config.yaml
model: "image captioner"
dataset: "patchworks of several textures"
train_examples: 72500
image_size: 64
crop_scale_min: 1
horizontal_flip: true
cutout: 0.25
tokenizer: "word"
vocab_size: 40
encoder_arch: "vit"
encoder_norm: "layernorm"
encoder_norm_position: "post"
encoder_activation: "swiglu"
encoder_mlp_ratio: 3
encoder_head_dim: 64
encoder_fused_qkv: true
encoder_bias: "all"
encoder_qk_norm: false
encoder_parallel_block: false
encoder_inner_norm: false
encoder_moe: "expert_choice"
encoder_num_experts: 32
encoder_moe_every: 2
encoder_expert_mlp_ratio: 0.5
encoder_experts_per_token: 2
encoder_shared_expert: true
encoder_patch_size: [8, 8]
encoder_conv_stem: false
encoder_layers: 8
encoder_width: 160
encoder_positions: "conv"
fusion: "cross_attention"
decoder_width: 192
decoder_layers: 8
decoder_norm: "layernorm"
decoder_norm_position: "pre"
decoder_activation: "swiglu"
decoder_mlp_ratio: 2.67
decoder_head_dim: 48
decoder_fused_qkv: false
decoder_bias: "all"
decoder_qk_norm: false
decoder_layer_scale_init: 0.1
decoder_parallel_block: false
decoder_inner_norm: false
decoder_positions: "learned"
decoder_cross_attention_every: 1
decoder_tie_embeddings: false
residual_init: "none"
optimizer: "adamw"
lr: 0.0016
beta1: 0.9
beta2: 0.95
eps: 1e-06
grad_clip: 0.5
steps: 7900
batch_size: 256
epochs: 27.9
lr_schedule: "wsd_sqrt"
decay_fraction: 0.3
final_lr_fraction: 0.05
warmup_steps: 1580
weight_decay: 0.1
Rows from block 2 of the image encoder of a small image captioner, named by matrix and row number. Rows with one number belong to one neuron. Each number is 500 + 40 x the weight over its row's rms, rounded and kept within 0 to 999. All counts start at 0. Numbers have three digits each.
After each neuron's rows are labels from the 100 images, of 14848, where the neuron reaches its largest size: "patch colour" is the nearest of a few named colours to the mean colour under the peak. Only what is clearly more common there than usual is listed. The data: patchworks of several textures.
# gate: MLP gate (encoder.blocks.2.mlp.gate.weight, 480x160), inputs 0-79
# fc1: MLP up (encoder.blocks.2.mlp.fc1.weight, 480x160), inputs 0-79
# fc2: MLP down (encoder.blocks.2.mlp.fc2.weight, 160x480, transposed), outputs 0-79

gate.74:566470464508557549460495495591535522465469437481539432511469486477585514425545433492521422505587492459505542505533468501452477496465444521503454501472480512469563471460534530492499511493494530527541445443443478511492548522491488498475476394
fc1.74:534416485455587569449466487460529446548492526509541519490529461503486592526497471558457532531613531544416471522534468458518487555422512531457514543491466465505522504516485535494476519501459476532493527493544539463486456471344540462477427503
fc2.74:478474465525471476502543470492475487492488526488606504463479526559469513525495496542535491474531474624452476572506563544465458522470431507519533493504491440520463526551540334430548542501492506471491476387469482520416508472510534515493480508
patch colour: grey

gate.445:527482470528482475540465518585516501400456538518547433539469486515504432424522512529544498563449510423584536527508497538437464574496490466475498491591515513488419527477523528481490509507546534479518483489445461554460551487574486569508495483
fc1.445:507523490511426510519509507435552433535543556520535599464473488501412595540467508464465537487514460575418427427432561456519584532527508480465455547511512387527499458531424465503495471491472524510486500536562503495521447487486514442498497545
fc2.445:462486439500480501578565568482444516548546507511611487470501465526513488531462497553493573359486500617499470518468509567473472479542455473501512480494537501538483473524514378483509452520504496474508524473501457498446497448446523447506482484
patch colour: grey

gate.1:430452509517464529541551479509427544547488576488546447551529466590535506472508474503450503469438510508565521534430419547495504556542502421442463478440484525481506507477503522477553547545484474505564487559500444490513493537470506499531554513
fc1.1:468446480505503531542568536507436487504530548484545518556520459581522418495524438478483507471433524506490482527447414476480486507498481405454441514477470508506469500465479536472585527495466447462502526540471447522483483562494449488527593425
fc2.1:482550433479515501483526440546550532507527542498517395520496480533507529393497568507463460529581523504490533462537522534511456526449508506471504497545516492479526523496493572507442487455455518494463457481516487519476540497494469574556515496
patch colour: grey

gate.69:522503539591501568487468476485488494566487517497495505462583576567455454495463563492512529449464480467513542454452430521479573445543532480487470539473501489515529481499522541509508597546565528489465516464513531485511477527478507487461463448
fc1.69:509466474426472426529563473429514462536505435517546503502535467494546578497521503446488522456521500521413514577483507479503535469401449570527513497468537459481456522543485495523501402476428471466600469448510506540499541453469520557528525454
fc2.69:493487519584476469486517447561453516521500441509496553496468520466523542578405477512485602514524555518561539495537515469534530482456490451422474494468516493504494480593524496471497471435528488501490470524539548460458508432448527486524504443
patch colour: grey

gate.43:521503518524488435560546485518492493509500492495558458468510540480439499446424465514473517441560502539451477444471519406568482528530558538507533546489503546602525481439429469559483448398550490517529456548500464463480513497545493449428461557
fc1.43:493533533578502519492445571526516560451471488499544453491430530475492540475473490541469504459526398454513493456469508495480473517538506446484496510496477492554547444412465494546544430446556466523556441515487414506437531462532502506442473542
fc2.43:543542447484490527522533576497507465497469506507517501458472578554515550487548507491466434450545475584515523584502550460447444475473467569509503440486505490554458499524523436453482498487555450557514492503442514436432540478441495459530525464
patch colour: blue

gate.63:554545515470417446503477491540453503477503437504484522467469501472526504534470479516442500402547414496490463421543504435498471461543491490555528486504610478559490479507524471517557481451467493432548534590516477435491474484596516490539519467
fc1.63:494454480458584565498486480419505456532543500484504483451503549491488466511473445478503436517478546561422506509479483532526527521445487496520530560499472496505520571520496527402528558501558471441498545488586544455510438501456447481431442510
fc2.63:501544449530588484469410482506539557466523480538413555541444513460536488463511472471590469618481504481528587468509534471555528544452546504495450481515533551498488509478468522522492473516454462473529456515491512544538508476564450534495534559
patch colour: grey

gate.150:433559446505466482498505445566526457514557531543430472532485516521506458557484516495475476463499510538500482496446584573473538555438508502513507478489586510520415578485481508469416532483495480482519547500519504506562437484444485526452399545
fc1.150:499574557473450537475476502418491526482528352562538515488424423545468550501527511513454487471504491522519510479455487506514505508466547498526491499461479542522492489490458495525529481559585466482479474561504497524536528502532525485563500473
fc2.150:489522521454532471534504447477427578414450436525537460478511498486518438532464507503516494563518450535441465527533511538537469475501485480479523435532416482452494488584461453483442477500546529461515487487527461468476498519484554624470531452
patch colour: purple

gate.421:451492505446471496590475450431464485491447550466469523586473517506452436511484544496594528505525547491516481522482566463511541579568481438483517461516535467540443469482469485537499524539516424500534504565482513462517473560536504505499492598
fc1.421:473459476515544469546458486470517440494489457452443451489594519446483537526498479481545517483542505449514459509583584419498543542545493499466487466519525468444487570482506555510524501472525537542509493464394517501499523475433546539482462532
fc2.421:530524568492445490542551570536543474576529494503477517603494470492532515528486514526570602420521537539516470500464491507526533419538579534465460511487546494521472429507450546482543498525519513496469510512488498481491493502493505462464473530
patch colour: purple; red